config.yaml
encoder_arch: "regnet"
model: "contrastive audio-text model"
dataset: "simulated sounds of rotating machines with and without faults"
train_examples: 39062
n_mels: 64
hop_length: 320
input: "log_mel"
spec_augment: false
win_length: 512
tokenizer: "char"
vocab_size: 31
loss: "sigmoid"
embed_dim: 256
encoder_norm: "batchnorm"
encoder_activation: "relu"
encoder_channel_attention: "se"
encoder_drop_path: 0.1
encoder_depths: [3, 3, 3, 3]
encoder_kernel_size: 3
encoder_stem: "deep"
encoder_widths: [48, 64, 96, 160]
text_encoder_causal: false
text_encoder_width: 320
text_encoder_layers: 8
text_encoder_norm: "layernorm"
text_encoder_norm_position: "pre"
text_encoder_activation: "gelu"
text_encoder_mlp_ratio: 3
text_encoder_head_dim: 32
text_encoder_fused_qkv: false
text_encoder_bias: "all"
text_encoder_qk_norm: true
text_encoder_parallel_block: false
text_encoder_inner_norm: false
text_encoder_drop_path: 0.1
text_encoder_positions: "rope"
init: "trunc_normal_002"
residual_init: "none"
optimizer: "normuon"
muon_scale: "spectral"
lr: 0.01
momentum: 0.9
nesterov: true
orthogonalizer: "newton_schulz_5"
adamw_lr_other_params: 0.0014
steps: 2700
batch_size: 128
epochs: 8.8
lr_schedule: "linear"
final_lr_fraction: 0.1
warmup_steps: 50
weight_decay: 0.1
adamw_weight_decay_other_params: 0
Rows from block 5 of the text encoder, named by matrix and row number. Rows with one number belong to one neuron. Each number is 200 + 40 x the weight over its row's rms, rounded and kept within 0 to 999. All counts start at 0. After the name is the row's rms in percent of the matrix's.
# fc1: MLP up (text_encoder.blocks.5.mlp.fc1.weight, 960x320), inputs 160-319
# fc2: MLP down (text_encoder.blocks.5.mlp.fc2.weight, 320x960, transposed), outputs 160-319
fc1.487,083,180,110,163,235,171,258,208,217,183,158,190,247,232,211,205,178,219,199,274,180,196,244,219,135,139,146,168,208,235,154,216,114,226,224,200,223,261,240,200,197,204,249,161,191,204,209,214,270,158,187,158,152,142,247,185,200,158,181,226,171,196,199,152,244,186,203,227,219,223,176,183,195,150,271,204,188,250,139,211,178,245,243,197,177,204,237,203,167,246,225,195,145,185,180,199,254,283,195,226,307,196,148,195,173,150,164,261,195,160,203,181,245,190,175,205,131,183,289,188,216,177,191,189,130,322,265,230,201,213,169,145,194,207,238,204,176,207,173,230,228,160,211,235,229,196,147,222,180,145,115,183,117,209,239,156,190,233,195,157,161
fc2.487,071,188,210,220,174,231,228,266,151,241,271,255,161,274,207,166,173,259,172,133,240,228,243,189,155,137,207,149,140,228,247,207,213,242,170,180,145,219,115,133,157,221,175,241,93,200,162,193,199,222,234,124,209,182,219,266,129,178,163,222,205,153,197,172,186,158,150,126,205,143,189,119,229,241,159,196,242,247,252,277,203,256,151,167,248,201,169,198,185,266,200,159,192,192,239,123,166,197,164,190,198,212,224,175,173,166,174,199,198,203,177,190,174,255,273,152,129,210,194,194,231,164,268,194,208,341,201,209,170,185,198,164,138,149,163,198,192,211,187,159,171,192,121,201,211,274,234,174,257,180,175,165,80,211,229,150,192,205,204,198,189
fc1.488,115,166,203,234,219,181,204,127,140,276,141,226,206,211,172,143,210,198,221,156,222,256,193,166,200,231,257,138,170,210,204,194,212,177,233,178,155,220,223,104,201,163,270,202,200,206,179,181,223,121,119,200,155,162,259,251,199,122,298,186,227,200,178,183,141,156,134,125,262,233,186,265,201,207,220,249,284,203,174,150,229,208,217,254,230,164,174,204,163,180,173,94,202,201,257,182,226,276,277,174,195,165,216,164,155,244,196,270,185,178,140,137,219,186,192,205,200,197,240,146,205,190,162,210,178,146,217,214,178,223,193,213,125,201,194,228,243,204,167,205,209,244,262,235,202,230,167,240,157,206,232,206,275,179,172,205,222,208,160,194,268
fc2.488,077,191,206,103,162,199,184,201,198,198,164,189,199,178,187,129,175,253,153,182,227,197,183,252,232,160,208,267,176,204,264,248,174,206,222,261,226,145,177,221,183,176,190,236,172,235,177,145,186,212,273,207,228,237,274,136,232,231,90,224,119,210,133,144,142,191,168,160,180,155,110,196,199,172,234,214,184,225,127,249,186,147,242,221,226,169,253,211,236,197,143,213,178,195,226,250,177,197,165,216,225,133,220,240,200,180,190,132,188,209,237,204,163,241,157,233,188,242,160,171,165,256,225,236,226,155,196,171,225,92,198,145,169,178,218,188,191,281,162,221,171,182,232,206,221,188,161,193,279,209,151,138,119,215,242,248,267,148,233,185,231
fc1.489,119,190,200,142,222,260,232,193,143,259,183,232,145,231,214,201,152,203,178,275,179,161,199,204,221,188,164,179,234,180,230,212,131,225,180,195,203,205,152,254,222,147,247,191,176,231,250,249,159,291,138,148,215,225,158,212,200,160,265,224,196,247,177,167,247,211,128,149,226,229,210,219,135,158,228,189,162,218,179,164,237,183,254,167,159,175,235,216,196,180,215,188,213,176,261,223,191,180,182,199,196,250,116,250,189,198,210,178,259,226,245,192,188,191,184,227,148,195,293,282,217,195,206,152,210,219,208,200,167,235,181,234,295,197,185,144,202,226,229,148,180,208,253,187,198,211,183,99,186,151,162,239,143,174,205,222,149,241,204,169,212
fc2.489,204,132,130,119,238,177,235,214,176,136,168,175,178,207,288,225,246,267,256,256,183,195,211,113,149,314,263,190,238,145,205,194,142,241,226,261,212,309,222,213,177,232,165,189,214,148,170,209,140,136,212,175,216,176,224,229,139,204,196,228,202,266,188,165,186,156,150,268,198,229,158,228,185,217,175,210,195,261,282,180,220,227,218,205,132,239,224,231,220,224,113,250,216,175,220,199,175,160,142,243,168,180,187,289,215,245,215,179,171,198,174,193,215,265,164,206,157,196,153,218,190,232,178,229,237,269,180,229,170,206,261,226,193,195,179,193,169,155,303,155,209,211,155,246,159,176,167,245,226,186,181,159,211,251,190,214,171,183,204,242,179
fc1.490,098,232,215,158,172,234,249,208,208,184,100,220,222,190,204,199,159,189,170,168,207,221,127,189,169,191,121,195,239,192,247,142,180,216,260,196,197,280,189,183,192,228,205,219,213,174,113,251,222,220,183,248,176,203,130,141,201,169,141,250,219,234,157,237,270,192,249,77,141,153,200,221,220,222,192,205,231,179,229,202,115,178,201,251,191,176,162,207,134,308,133,228,163,164,161,228,192,181,196,179,180,166,242,268,243,225,159,110,188,222,258,225,148,238,218,164,246,219,201,232,184,205,237,232,180,161,201,209,195,261,231,133,178,128,126,177,119,232,205,217,243,250,136,264,232,216,148,176,134,210,135,213,180,179,223,141,276,180,193,219,233
fc2.490,126,239,172,167,214,206,208,183,268,258,243,223,166,187,125,186,158,211,151,195,177,188,217,152,286,149,178,206,164,248,212,251,211,208,214,133,221,238,206,250,210,210,244,180,199,209,207,182,194,166,193,168,219,241,201,189,128,179,240,256,186,207,202,247,208,214,246,162,201,185,256,290,168,179,266,177,235,202,248,224,167,160,183,167,263,205,132,66,189,271,121,217,244,230,283,167,203,181,254,179,170,235,194,170,258,160,221,182,188,109,201,187,168,160,197,231,188,209,232,189,262,202,183,178,208,231,146,244,175,177,242,242,126,200,178,207,200,114,233,220,196,215,188,240,169,200,162,157,210,238,194,260,202,216,206,168,200,171,213,199,198